Rows from block 2 of the encoder, named by matrix and row number. Rows with one number belong to one neuron. Each number is 128 + 32 x the weight over the matrix's rms, rounded and kept within 0 to 255. All counts start at 0. Numbers have three digits each.
# fc1: MLP up (encoder.blocks.2.mlp.fc1.weight, 1024x256), inputs 86-171
# fc2: MLP down (encoder.blocks.2.mlp.fc2.weight, 256x1024, transposed), outputs 86-171
fc1.92:128128128086128197128128128128226178128180128128128076128128048128185128128128128128068128086128128079174128128128128054035128071088128128128230128050128212128043084128212128128071128128128128128128128184128020178068043178086128128128128128128077165128061195
fc2.92:128128128128128027225182196128128227090128128128128128128092128128128209128128170128128171189128128202041226085060072128167185199186128128128086128128128023128128128161128196128191082128128128128050162080128128089069128128071128128068071128128156128186128128
fc1.93:043200172128074178128208128177128128179128087128128091128128128128128128128128067128128128128128128057128128128128128128128128128128128201081128128128208128093128128128128128187128128128065128128128128059073128183128128078044128128128128236081056128176128231
fc2.93:128128082128166069128128128188128083200179128128128160074128128172128128128128128128231128128128026128218062128128084128128128174079084128166128128128128128068090128128128128128128128128169128128128169241128128169096128128128128128128174128128128128092128128
fc1.94:128128128128128049128194128128017188088205045128175210128088091061198176128128128072162128128128062198168167128052128128255128205072128128128128128128128128173128128089170061128128128128034179128128176028128128128128082128128128128128128128193175044128128128
fc2.94:128128075183128128185128194128180242128128128090097057128128128128128128128128185128128170060128189070060170073214128075128128083128128128189128128169128166128073128128128128201128181128128128060128128184128128064128177046055128034128128086128177128128081193
fc1.95:128128128128202128128077128128128128173128168072128128128128066128082192128072128128128128128128128128128128190128173128128089128128128128128128083176166128076128191128128128128128179128128128128167128128128088128128128078128128128162128069128087128128128197
fc2.95:128128128128128128128128128128128128128128091128128128128128128128128128128128212177128128172128128128128205199128128079128128128128128088128128128128064067128128128128128187128128128128128128128083128128094128128128128128086128128066084128128128128128176128
fc1.96:128128046128128075128128170181128128128128128128128185128075128128071128128128128196128192172128128076128128128128188128188128196166128128128128128128128128128080128128128128128128169128128019128128092128128128128128128128167128128128128128128128128128069128
fc2.96:128128082128175128128128128128128077128128128128128128167128170128128182128128128128128128061190128164128065128073128128166128128082097039128128128128083128171128128128128194128128062128070128128031166128128128128196128184072181128128128128164128128128183128
fc1.97:089180128128128128128128128086128081128128128128128128128128128185128128128128069178128128182128128128128128128128049080128063128170128128128128081128128128128182128068128128128128069128128128079076128128128128128128128128128128184167128128128073128128128128
fc2.97:128157171128233065128128128128128128084128093128128089182128128128128128128128128128128128128128128128128128128187128128128128128182161164093128183128128128128128128084128184128128128128128089128128084185128128128081128097169128077080128053052128199188128128
fc1.98:128181128128128176128128128128080085128206128128128128128128128128128128128128089128128128128128128128160084083128164128128128128088128232128128085128128191093128128128128128128072128128089083128128128048128128187128128128128082128128128091128128128094128128
fc2.98:175128128128168128128183178165128128128128184128128128128128197128128128128128128188128128128128128128128128128128128128128128128128128128128128128057128075128128128128128128180180128128128128208182128073128224059128128128166128128128128128128128089128128128
fc1.99:128128082128183128128077174128164085128128128128128128128128186128174128169128067077168128078167181128128128128128128128006128128128169128183067128128128128128128195128078128128128202178128128128093086128128083157128128128128128128173128128128128067128163128
fc2.99:128128089075128181205128086128128191128128128089128128087128128128086079128187128128128128128128128128080173128056180178128160128175160128128128160097128128128045128128128128061128185128128128093128128068128086128198128067166061128128128128082128188128128128
fc1.100:128128128128128128128128128128128128167128128202128128128210128128128158068128166128176128180128128128066128093128128128128128128128128128128128128172128153018193128128128128128128128128128128094177188128163128128065128128095128128086128095128128128128128128
fc2.100:128076185128128128128059128128174182184128128128091128128128128188128128128128128128128171128128128128128128128069128128128128128128170128128128128128175128128085128128172128128060128128128128128128088174128128128128128128128128128128128081181128128128128128
fc1.101:083128169128128192128128128203200128128128128171075128222128128128128128128128128092128164073128128188082195128128128128128128128128170128128128128128128199128037052128000128070128128077080128181128128128128128128075128128128183128128091128128201128128128128
fc2.101:128180128216128128085060128128128088128128235128128080128128128057128073128128128128074215173128128128128128189128128128128183176128214058088128128128128128218184128128128128223128128062194072072196128069201199128128128128128128128128080128128128128128128128
fc1.102:128128128128128200185128197128128128128128194128083128128187206128128128128128063128128128128128128128182128128128128203059128128128128128128128128167128128076128128084128026128128128128128160128128128128209128128128128087128128128128128128090098128128077128
fc2.102:128083175065086081128128128128128086128128069128128128128128128083128128089172192090128128175128100083128128160224178053186128073128128128128128128128128128128128128128128128128128128066128128128199128128128092128128128128128128128089128075128083128128128128
fc1.103:128080128128128128198069128128128128128128128128096128128163177128169128128128128128128128128034128128128128128128085128128128128128088128053128128128128128088128081128079128079128128128128092128128182128128128128184128128128166177128089174086128128128128128
fc2.103:128128128218224089128128128128128170128128187096128128128128091128128092128128128178170128128128128128128128128128128186128128128128163198128065128128185128128086204128128128128128128128128188128128128128128128128128128128128128128128128073128128128128128170
fc1.104:128128128079128224128128128128068128023074128086128046031085128128128128128100076239128184128181128128128128128128128128128128128128128128128128128221198128128128128128128128091128077202128128185128184128128095128128086128128221087128236160128128128128128128
fc2.104:087128163069193128128128089077248128128182058165128128128181128200128168186128128128128128128128128128128128070128128128128128128083128128128128196128128167128128128128096040079065128128128128169128128128128174165128128083128080128128090075128172128128071128
fc1.105:128128128081128088128175128070128128177128128128091128128128128180128128128128128128128128022128128128128128128183076038128128128128091128198128128128202179072128128128128128128223128128225128048128128128185128128128128052128128128128128128042128128074179128
fc2.105:128128128128068128128128128128128084128128067128190128082128059128128089173086128128182128162166167128128128128175186177214128128128128128128076128128128128191128128128128064128128128202038074128128076128128128180080128128128128128128128128128128128128042128
fc1.106:128128128128128128128075128128086128087128128128172128178128128128128128128128128128128128082128128128128128128080128128128077128128168128128128128128209128128086128128128128128128128128128128128128128128128128128128162128169128128128128128128128128068086128
fc2.106:128185128128128128176128091164082128128128128128083128128128128128128128128090128128128128178128093128082128128128068128128128128167128162128162128128128128128176128128128128128128077128128128128128128128128128128082128128128128128128168128167128128128188128
fc1.107:128093128128128170128128085128082185033077128092128128128128128128160128073190128128128078128128128128128128128128172128064128128128128128128128128166128128073082128128176128214128074172128173128128085128128128128128070128128128128176178128128128128128128128
fc2.107:128128128128128128128128210128128128076183128128128128128128128128095128173090128128166128128128128128128128128128128128128128128128128128128085128128170128128128128128099128128085128061076128200128068085128128128128128096128128128090128128128066128128128056
fc1.108:128128064128128128128128128128128128128180128128098128087128092128128128164128128170174128128128128047128128128173128128128128076128128085041128182128128128128128128128128128128128168128128128128166128128128128128128188128128128128128128128128128128128128128
fc2.108:128128128128166170128128128128164038128128128065128128128128128191063128128128128079128128128128197175128128128128161128128128128183128128198128128128128128082128128128128097171128099128128128128128161128128068128128128177128097128128128128128128128090128088
fc1.109:128128128128128173128096128128128128128128128128128128128128128128053050128128168128089128128177128193128128165128128204128128128167128128128088201072128128051093061128128128169167128128174062128128170128128077128128167087128128128179128128198163128128062128
fc2.109:128128128128167128167128128128128065128128128086128128128128128163170084128197128128075128128128128188128128128128065128128079166063128128128191128128128128128128128128128128128128128092128128128128082175128182128128128128128128128128128128128093014128128128
fc1.110:128128128128255128128128128128128128128172128128184218076128048160091128000128128128128193052029128128128036128063128255128173081166128128128196128128088164128084211128128128128167128128128051089079191160190128128041128128128128161017128128039128189128128184
fc2.110:194237128174128128128084071159128181160128128082159128076128016084128128200128246128091128175128192128186128057064128128205251177128211248206128060034236128184128087128128128082128128051204128202128076223045128172128128065168128063194211128194044128079128194
fc1.111:128193128128128175128128128086128128128128079128128128128128128034128128081204128185128128128128071128173183128128190128128024128128128128075128203128128128128128128128087128128128128196163128128093075128194062128128074128128128128166128128128128128069128128
fc2.111:128176128175128128128128128128128128071128128128128128086082166230014128128128128050128128128128178128128128179128128128128175180190166128128128128088128178128128128128086033128128128128128128128128046128042211128128128088128128128171128128128169128128128128
fc1.112:128128128206128128128128051128128128128128049088128128078128128067128176128074128128203169128128128056128128128177128128128128068164128173128174128128128094033086128128162128128091128128128128084128128058182184128128183158128128076128128174174128073128076128
fc2.112:157128128128092178128128128128079128128128221128128210092128128128128128128128128128128128128128128128128128058074128128128128128080128128076128128214128216194183128128087128128128128128128128128128168173128082074220128128090128128128128071128128128128178128
fc1.113:128217081128128128128128128128059128128128159128171082128128128128128128030128128128128082128128128128128128128185128128128128128128198095128090128128063128189128173128036128128128128128168195128172128128173178171128128128232128128128128128102177128128087128
fc2.113:128085128164128128202128128128128176128128128128128128128128204078128128196128128128128128128075128128128128128072128167173173128128128128128128128128128181128128128128128128128087078195128128080128128128070128128095128128128128128128180128128128165082128171
fc1.114:128128128128085128128180128168077128128128186128128128128167128128128213179128177076128086050128128128128072066201083128039087128128128177128128128128128185128049128182128170128128128093188128128128128128185128076128128128128128080180044128128072067128177128
fc2.114:128090128128128128128128059128128128128016128128128128128128128170192255128128069183128128128168165069128128128128128128128128128128128076128167087128128128082128128128128172128128128128078128128128128128128128172128128128128128208128170170128128128128128210
fc1.115:128128128162128078128128092128128128033186128128128128128128128128092128128128128128128128128071128128128072128080128128060128168128128128128128166198128128128128049157128128166128166128044128195076128190128128128128092169128128128128128064128128128128128128
fc2.115:082128128169128128164128128091173128172128087128128128128080128128128128128128128128128128128128128128128128168202128128128128128128128128128128128128128080128128128082089069128128128128128128128128128128128128128128128078128128128128166175128128128128128128
fc1.116:211128128128128128128128182128128128128128053128056179128128128128046128128128128128128128128168063128128128128128091185128174128128128128179128181069128128128128128128075128128215128214128128128128128173128128128128128128096128128128128128128128033128041199
fc2.116:128193098172128128128063128128173090192128128089128128128196060128215063128172128128077128176128128128128128128128128090128128128128173087128128128074128128172128128067057128128128000128128128128128061128128128128128033128179128128128064128128089128128128128
fc1.117:128051128128128128128128128128128128128128128128128128128128128128128128169128161128128128128128128128071128068184128128128208075128213128228182175128030128046128097187128128128128172128128188085128128128189128060128186128128128160069063187128128128076128128
fc2.117:128128128076128091128128128128128186089128128128128128045128086086128076128185128128062128085128128128128128128128216128128128128128049128128128128128177128216183128128075167128216128170080128128128128067128128128128128128181128128209128128128166170128057128
fc1.118:193128207076162128128128128128128128128128128079160128128202163128128082128128063128128076128128128082128128128128128175128128128215128128128128128128085128128128128128128128128128128079128128128128177081172071128128128128128128128128128128128128094073128128
fc2.118:065128128218051172094074128094128128128183128058083184128207128128174184128128194082207170162037053205085220195188076128093128128057128128193128201128235128049174068128128128176207255207128128128128189062087128128089128128128128128128168207174050128207128094
fc1.119:128128165128128173128128128192128058072085128128169128128062128071128128128128252128128128128128089128128128128128128128128195128128128192128209128128042128128128128128128185128092128128128128128069128128128185128128128128128128128128060128128128128128057197
fc2.119:128128128128128094182128128080128166166209128162128128166128128128128128067166128182182175128128128081128128128081128128067128128128128128128065128128128128128168128128083128091128128128128128128178128128128084128128042128196169128128128128085215128128128128
fc1.120:128128128128067180128128128128128128128128128128078175128164128128128160128128128128128064128128128128161128128128206128068128128128128128128128128128128128075195128128185128128088074128128128128128080094128128128128162128128128128128199128128054128128128128
fc2.120:128073181186128072128128128128065128128128189128128128128064179128236128128128128128128160128181128128173128128168080128200178128128128064128166073128128128128052128128050128128128161074128128080128185128128128173128177128074128091128128128128128128128128089
fc1.121:194167128128128128128128074128128161128195128128128128128128128128128128097067128128189128128128128128128128180128128128128128128128128128128077128128128071128128128128128086128165128069172128166128212128128128128128128128075128088128128128128128098128128128
fc2.121:128128128128128183128128128128128076128085128128169128200128128128128128128128128064128128128128128128128128128128128128128128128128128128128201128076128128128128128162176178128128128128087128128128097165166087097128128128128128128086128128128128167128128072
fc1.122:128128128128128174128167128128128128128128128184128128128128128128128187065128128128086128128128169128128128128128128186128128177082128128128128128191128179128128128128128128128128054128128163128128128128128128128128128128128128128128128128128128128128128128
fc2.122:128128128128128128128128128128128128128128128091060163072128198128128096128193128128128128128179128128082128182128128053128128060173128128128128128128128128128128128128128128128128162128128128128128128128128082067128128128090128128128181128128128128128128128
fc1.123:128128128128202128128128184077128128128128168128128178128162128128101183128128083128128128128128128128128128128128128128091128128128128128128128128128179091128128128128161128128128128088128128128128128128128061128128128128128128128128128128128128128128128169
fc2.123:128128128128128172128128128128128128128180075166195128128128128128128128074128128097128128128095170128128188128128128128128192128128128128185128174170128128128128128128128128128128177128128128128184128128128128128128128128128128093128062128128128128128128128
fc1.124:086128128175128128128128128128128128128128128170128128128166128128128128170128128072044128069186128128128128128128222078083080128079175128194128128128128128128070128128128128183128128128128128128128095168128128128179048128128128081128128081172128128128128128
fc2.124:128168128060188128128128128128128128128128128128128128128128128087128128128172128128216128128128128128128128128128090128128128176128128128128128128128128128128128128128128128128128128128160096128163128128128128171083190128073073128128128128128128128073164128
fc1.125:159128128189128128128128193128128128128128163128079128187093128168128128128128198055128192128128128058128128128128170128128091074128128023128128128128128128128128077177128191064218128128128128128128128096128163086087128128128090128128093128128188128128128128
fc2.125:128128077128177084128128128128128128163128205163128128128128128128128128128080128128078128128128128191128128179128128128050128128128128196128128128128128128128128128128128128204128128128128128048169128128128178128175084128167128128128069128128128128128128128
fc1.126:206167193128128064128128128128046128128128069128072128128128128089128128197128068128128128128128128128128128169182128128203128128128075128083128070078128128128128128128128128128128128128128128128128128128128128097128058128128128128128128038128183128128181128
fc2.126:053128077128128174128128128128128128128128128128128128128128128128128046128179128128128184128128064128128180128079128128128193128128128128128128128128128128128128056128128128128128128128128128178087128128128174128166128128128091079128041128128128128128128128
fc1.127:074128128128128128227128128195128191128128128128174128128128128128175207128128128128128128128200128161128071185128128211128086128190128223128128128128063083128128173128060161179128077128069128128128197128128128128128128128128174090128128161184128128128083128
fc2.127:222128128128165128061128082128187080201128128194091072128034128128038128128128128128128128168084184128051128090128128128128128050080128175128128128128178128128128170128198128128128128128128167128064065160128179068128128128128073128128077128128128128128179128
fc1.128:172165073128177165128128094054128171128128128128076128208128084128128128128128128128128193213128128128183128128067128128128128060128128128128128128128128128186128128128128191128128128128128128128189128128128086128128128128128128128128128128128128128128172194
fc2.128:215030128183160128128170128128128128128128128128128128096128128128164195128128128055128128128128055128128128128128176128128128128128128128128128128128128128170128128093128128181128165128128128128082187128061173128128128128128128128167059128177128128128128168
fc1.129:194128209128128172128000128128128195128128180059128061095128211128128059128128054067093128128128128083128128079072209128184128128128128128128128128128162057175080128128128209128128128128128128078128128223128186128039128128240128128128128087128128128128128128
fc2.129:193183128128168077128128090128128128128128128171128128128197128168128083128028063128128128205128128128066128167169095080019169128128128128255081128128174174128184128128056071180091096128128128128245128128128060128128128128063048168216086063128128167018160128
fc1.130:128128128128128128128081128128128128128128128128182128084128128128128128128128128128128128164128128128128128164128128128128080128128128128128128128128128128187159128183128128128193128128128128128128128041128128128128128182188184128128128052128128165128128076
fc2.130:128128170171128128128128128175128128189128128128087128128093164128128128128063128205128095128128082128164128128128128128166128128128128128128128128128128173062128202091128128128082128128227128195128074128128128128128128128049128128128050128128128098172128128
fc1.131:047128064128128076128095128247128081128215128089084128128183128064128230128128080128128185128041071128065128128128128128128078128128174162047218128161128057055128128042074128255128188128091128194201128162128079128067128128072128128070167186179128179128128128
fc2.131:079128128128128128128128165128128175128128207128175167128128128164128092128128128184195128128128128079128128128128227199080180128128172128170128164128128128170128058180172128128128128128069160128128128093037196128128034128180214128181166128128128128222128128
fc1.132:128128128128128128128128128128128128128128128171128128128128128128128128128128177128128128081076128128128128177128176128128128128086165176128128128128085128128128128173128128128128128128094128128128128128064128090128128128179128128128091128128082128167128128
fc2.132:128128128128128128128171128128087128178128128128128128128128128128128128128128128128128128161128128128128128128128128091128128128128085128128128128179179128128128128070128128176128128128128128128128128128181128164128128128128128128128128128063128128064128128
fc1.133:090128128128174128128128164128128128128128128128128128087128128128128128234128128128128128128128128128128128128128075128128128221090128081128128128047128128128070044128128128128128128064128128128128128128128182080088128193074128128128128128179171075128128128
fc2.133:128128165128128197128079128174128128128128084163128088128128095073017192128172176075128209167128128128171087128128128086128194078162128128128128062128128169128128128097128128128128128128128128128128086128128128069128128085128085128128194164128128169128173093
fc1.134:128164163128128164128128128128128128128128128128128128128128175128128128128128128128128128128165128128128128128065128128128128128128128128128128069128128128128058128128128128062128128163097128213128128128185128128128128128128176128128089128161128128174128128
fc2.134:128184128128128128128089128085128162128128170128128128128128128128128128128128128128128128169128128128128128128128128128082171168128163128128128128128128128128128128128128128128167128128128128128128128128128128128128128128128128128128128128128128167128128128
fc1.135:128128128128128128128085128128128192066128169128045128128064128075128128128173128128128128128128128200128073128128128128087128128128068128128066128128128085128128128172177128128183128188128049128128086128128092092091092128128128047128177185128128128128128128
fc2.135:128128128128068128128197128128128128128128128128172128128128128128165128128179128128128060095128128128128128128237180179190084128128128128128128094128128197128045180128128128128128128163128128128128128128128060128128078128074128068128128035088045195128128128
fc1.136:128128128128128128128128128069183128041128128128178128128045128161128128128081128128128128128199047128128075085188128091128128128088128128128183128128128128074128128128128077128173090128128128128128084128082128184128087128128203128128090128211128128128128128
fc2.136:128128089128070163128128128181170128128128128128069128128192063128191128128128128128128128086070165090128159128069170128069128128128181128086128128128128128128128128128098128128086128128080128128172128069128128098128128184128054091128128128128086128128075128
fc1.137:128128128173079128128128128162189128100128128128128128128128128128128128128177128128128179128128211199128128128128128218128128011128059081128128128187128128128128128085128128128128163195128128128128071128128059128189128174128183128077166170198128226178128128
fc2.137:064090128128207128169128128128194082197128128128078128128057128128194128128166128195050165128073128079218128128128128187128065128128075128128128062128088128077069058128066081169128128178128128167077128128128128172042071056128128128128128083128128128128128093
fc1.138:128128128086128128128128128128128128128128083178128128128128128128128128128186128128128128128128128128128128128187128128068128074128165128128128128128181128128056128174128128128128128076128128128216128073128128128128162128179079171053162128128128128128128128
fc2.138:128128081128128128194128089128128204128128185093128128128128128128128128128128128128128128195128128128128128128128128128128128184128081128128128128165128128128224128128128128128089092128128128128128128128194163128128084181128128088128128128128128128073210128
fc1.139:128128128128128046128226128128128128128128128197128128128128180128128128187128128085128179174068128128128060128176059128128128128062048219128128061128085128128128021088177128128128176128128128128128128081128051092128128205128024172098128128067128128051128128
fc2.139:050128183128128128072035174128183128128128128128128052128128128128176128164073068128128128066128128128206255128168128128169128065128128128128128128128128128128158065128190128128128128128128128128128056232128072203071128183128128128128128128128128205128173128
fc1.140:070128128186128128128087068175128128094128128128128217184128128093128128128128128128128128128128128128092212089128128128128079128054156128093167092128128096070128174128128128128128087128128128128181128128084128128128089078128192128072128128128181128128066128
fc2.140:128128128128072128198128164128128128128128128128128128128128071128128083128128128128128128128128128128128081128128128128128128128172128128128128128128128128186128081186176069128128128128128128064128128080128128128128224128128128128128128074128058128128165128
fc1.141:064069128128077128128158128128167128161128128128128128128087128128026059069128064189128128128128128159174128128201085128128128077128211173078038194082249128128170058128128184128070128197128128064062128171128077197128179128128128165128128084128091128168128128
fc2.141:128128037128198128128072196128128128128218128128191059177169081128205128128128187128128128128234213128128128128128128080178182092128128128067128128128194184128128194128128128128177128069058128128128128084128128078161128128193128093128038128128128128128165083
fc1.142:128128128128166128128172128128128128128095128128199081128128128128128128085128128128179128128128128128162181128128128128128128128128165128128128128128128211128128128128128128196128128128128128090128128128198128128236061184128168063184128128128128128071128128
fc2.142:087128090128128080161099128186128128088167198128128128128128186128128128128128128169128128128128128128128128128064094128128128128128052128128128039128128168128128128128073128128128128084128128128128128175128169128083168128166128128080128128093128128128128128
fc1.143:128128128128128128128176128128094128128167128128087162128128128128080128128087128128128187128092128128174163128128128128128128128128128128128080128128128128128088128128089128085128128128128128128091128128128091128128128128128128128128128128128128128128128177
fc2.143:128128128128128128128128128128128128128128128128128090128128128128128128128128128128128128128128093128128128128128128128128128128096128128128128173128128128128186177128128128128070071128128128128128128128128128128128128128128128128128128128128128128128192176
fc1.144:128128190051128190128128128128128128128128128128177128075128128211052084128171180128128128128128128075063128128128128128128128128128128128128205073167093128079128255066128128128128128128026128128128128088128128128077100128128128128128128128128196128128170128
fc2.144:128128128128128128128128178128128073128187128059128128128128128128182128128128128128195128128128071128128172128092128079128174128128128128128066200128128128128128128128128087128128128128178128128128194169128193081128128128128128128128128128128128128087128128
fc1.145:128128128128128128193128128128128070174128128187128089229076128128128128071128128128128128128128128128128128079128128128059128128128128222027128070128128128128098128128128128128128128128128128128066128128128128128128177128128075080175128128128128128128160064
fc2.145:128128128128128128198068128128167178078183128128128128128128128128128094174183128163128128128128128128161128128128089128166128128197128128187092206128128062081128169128082128128128128128169174128128128128128128223162082081128128128164128128128166128056128179
fc1.146:128079189128128162128094178128172013175057128128191128128050179128183128128128128128128030038128128085128128128128185182128128128128128128128128080128174128128128128128183053128082128128128128128128070074083045085128128068204252128128100181128128128128128128
fc2.146:165061048128128062128128128128092128128174176128128188128174128128128128128128128128183195181077091197096128182128128128128045077128128228128128223128128038082128128128128128128128128128128128128164206128235128128041128197079078128128223071128238073128128128
fc1.147:228050128064128172081128128128081128128128128173162128207036128080038128128128203128128174128128128128128128128172128128128128128128177128128128128026021128128128128080128128128128075128128128179170128128059128205182235128128128128197128175212128128128128085
fc2.147:128208128128128083128176128075128219128128199128128128006128128128180088083068128128175128128128128128184196128128181128081128063170128128054128008128203128128128128128128128128010128128036128184082128128128042128010128005128168128128128039024043196161128128
fc1.148:202128128128068128128128128128128060172128065128128081128128222128079181089128128128128168059090179128182068225128128128128128128128092128128128128128128092128128128128128128174128089218128076128091091128128128041198128128036096212082128128213128128128128075
fc2.148:166128092128128086128128170128128221128052204128128074128128128128128077128128128171128128051128128128128128074128128128167184188128128128128089086128128128128128128128128128128128128128128194199128174128128128128128128076128080128199128012078023128128170128
fc1.149:128077128128128128185165128128128174128128128128128128081128128075128128128083128128128086046128079180092128179128128128089128128128128128128128128128128128128128160128128093128128128128128128128128128128128089128128085128181128128128180128193128128128128128
fc2.149:170128128128128128128128192128128128128128128128128128128128128128160128128158128190181128128183191071128128128128128128128128128128128128128128128128128128128071128128128128128128075128128049128128088128128128128128128128128128128128128128128128128128128128
fc1.150:128128128128128128128173128128128178128095016128128128128196128128128182128190128128128089166128098092128128128128065128128076170128128128076128128128128170128128128128128128128128128128185128128128189207128128128064161128064128173128173073128128128089096073
fc2.150:128128128128128128128086128078128128171128128128128128128128128128165085128051128128128170128128128128097128173128191128128128128168128128128128128128128128128128128068196128128128128128128128128128128163128128128078085128128128082179185128069167090128128128
fc1.151:080176128085128128192128128128128128188128128224128194128128128128170097168067052128128128128128128172128128128128128128128128128177176128128128186128128080128168128128068128128128092128166128082128128128238128128128128128128128178183128128128128170128128201
fc2.151:128128200084128128191128128204165089128128128128128180076059128128128128128081173128182128128128128128193128128128128128128164073128128128128128128128128187128128128080128190128128128162128128187040128128128128128088128128180128181128128167128212128080174128
fc1.152:050128128128128128128088187080128101128128128128128062128128175170196128128128128128128128128082128128128094128167128128128086059128128128088128128201128128128128128065128128128128128128128166128091163091128128128128128069080189128128128128128128128128128187
fc2.152:128062128128209128088128128128128128128091128067128128173128080128128128128128128099092128164128082128128128128158128128128128128128128128220222193128069128128097128203192186128128128094162160128128065128128128128128128128128128044128128128128128032128128128
fc1.153:128128128183128128128174067199011128128128082128128128128128128128185085128089081128128128128090169128128128128083128128074203128128128128128128128128128128128128179128128128128185128128128206128128128128089046128128184128128128061059196128128094128128044128
fc2.153:128128128079128083128155128128071128128128128128128128128128169128128065128128128201172128128128058128063128100128197128128128128198128128128128128073168128191128168128128128128128128128184185128128128128167128128078128128128065166183128064128090128184128128
fc1.154:128128160059128128128128128128089128128128049128128178171185128170177229128128128128063128128128055128195128128128128128128128128128128128128075184090059128128128128096196128128128128079128128128128128128128128128128128128182128128128128128128128187128128128
fc2.154:128128128128128128128128070128128128128128128128077128128085128088177128128128128128128128128128164082128128068128128128128128172128128128128180076128128128128128128170128128128128128128063128128069128170128079128128128179128128173128128128128128128128128128
fc1.155:160128128128067191128079128128128128199128128069179128128179176128128128054128128066221128128082128128169128128046189128193128171128128128128128128128081128096128128128095128164128128128128172128128128089085128050190128128128205128128128128128128128128128128
fc2.155:206128169128220128128176128205128128128194073128128128128128128128128128128128128128086128128200128079128128079128128128128128128171076128128128128128128128070128128128064128128128128046128082187128170087180158128128128128202128078128074128128128128128128128
fc1.156:128128156047175128199128182128128172194128082169128128128191128128128093128128128128128128098128128128128192168128128128128128128128128128128128128128128090009128128128128128128128128128128128128086093209184004191128186128128164098128128160191128128128128177
fc2.156:095229184184027068128173049087128128128128128128065128196128181076128128128153128128196128128128090128164055195128164038078128128069128241064076036128192187176128128219218128128061128208080128172197055128203128128128128128128175180196128053128077210193128128
fc1.157:128128128026128128128128128128128164128172089128128128128128211128128164128128128128128128077198128128128079128080128128128161128128128128128128128183128128128085128128128128128075128128180128128128128128208128128128128128128128128214196128128088128128128128
fc2.157:128088128128128180128128167091128128128128128128128128128128074128095128128128060178128087092128168128128128078183128128128128080128167088128128128085168075128128128128128171128128128074128173128128128128128128166128128169128128128128069128128185128128173177
fc1.158:128173074128159128079128128128128128096177128128128216128191128128176128128049128191128128128128128079128128128128128128128050128128128128177128128128090128080128128128128128128063128128128128128128128128128128168128128128128128128199128070167128128128128128
fc2.158:073128208128090181128128128128128128128186128128128164166128128128161128128128128128185128128128128128128073128170128160128128128128128128048128128187128061128164041128128128194128128128128051128201128128128128200128073128128128046128192128128088128128128128
fc1.159:172128128128128128171128164128128128128128073128128128181250128128128181128176128080128128171128128128180128128090128128089128067128049036084077056189166128082128128078174218183170067128191080073128128128214128128128053192128128128128199128157128128128128093
fc2.159:061169027128128128128128128128128092062128128176128023194056172169128128128128128128195128088191128128128185128036128128128128128079128128196128128060128176128128128128080128128128210074128128210128056128128128128128128093128128128128128072128039065128128078
fc1.160:128128255074221128128128128182128189128128128128128128040078128128182074128128128057238128128128128041172074128128184081028176128128128128182128167025211128179172128128128128128185128128128128046128186128128128128128083128078128076128173128128128098075165128
fc2.160:128128128068128076128047128205174128128187128095128128128195128128128128079128128128090182180128044128075187204128088085190046128128088204128128128128128089049128064128128204128128178091049025255128128128128128128089128128128049205128128171128128128176128128
fc1.161:128128128128128178128128128128128128128128128173128086128128128128128074128128128128128196090128056128128075128128128128128128128128128128128128067128128157128067128070128169128128128128128128128088211078128128128128128186128128128207128128128128076181175091
fc2.161:128128128128128077128181128128128208128128128094128075128128128206128157128175128128171128128128169128128128172128128181128128128128085097128128082128128128128128167128068128128128128128128128165185128080128128128181128097180128128128128084128172128128128128
fc1.162:128128183074169128128128128128128128056128047128128128128128128079128168128195128128128128128080063065170034128063128128128128194128128128128179128078128128128064128234182128200128128128128128077059185128082128128079128128232128059160128128128071128128069128
fc2.162:170128128128172174128177219081187128233128079083128128128128128128128093128128128199128128128191128182072057128128183178128094086128128190183128128128128069128128171128128128128128088128128181168128128128128128046128128094069128128128128128128165128128198128
fc1.163:128072128128128128128128205128128128072092166172128073128128128128159128201128178128191128128086128128128128128128128128128128128039068189128128128049091218215128128128087128128060128128128128128066128128036226170080128128066128128180128128128128128128128163
fc2.163:128128128128128076128128063211128128128128202128182050128128128128065094128167128128078128128049128128128058186128179074128128128087128053128076165195175128181166077174081128200128128128128128128128128128128128070251128128128128067128049128067128128037128091
fc1.164:128128128178128128128128166082128128128128128128128128128128128052128128128128128128128128128128128086128128128167128128128128128128171128128128128128128128128128128128128128128128128128128128128128128128158166128167128128128128128089128128128128128161128128
fc2.164:128128128128128128128166128128186128128128128087128171128128128128128128128128175128128128178165128128165093196128128184168128179037128128128087089128128093128128128128128083128128128128128128128128128128128128128128096128128128128194128128089128128078128128
fc1.165:213128128184128128175128207062128128038128128128077027200058166097128128128128182128128128128128128128128128128128128128128128209128128044084128128057128128128128128128162128056196128128087128069128234128086128128128128128071128128206128128128128128176074128
fc2.165:128176128128204186128078128128128128193055060128128128128128128128128128128090084153172128128128128128128171058128199128128197095128128128128046128128170128128128060128128170178128128128128068128082128087128128055128128165083128128057128061191178087054179128
fc1.166:128128128128128128167128128128128128128128128128128095128128128128128128164128128128183128165128128128128128128128081079128128128128128068062042179128041169209190174128088128128079128128128128180128184128128128128071128128128128092128128176128128128128128081
fc2.166:098128128128128128128128128128128128220186128128128255187128175128169128128077128091057128128128128167128128159128128128128128179128069128173177058077128080088128128128200214075177128128128189128171128093128090128128128128230128128128128128128091128192128128
fc1.167:128128169079128128128128128128084128128128166128128175128128128128128128163128128158128128128162090128128172085194128128128128128128128128158128128128128128128186128128128167128128128128128082128128128128128128092128185128128128072128080068092074128128128128
fc2.167:128128128128128079089128128128178128128080128128172128185128128128222128128128128128128128192128128065128085128128128069063128080128128128128128128128128083128128128128128128128094128080128128128128128128128128190128128128128128128128128128128091128180128128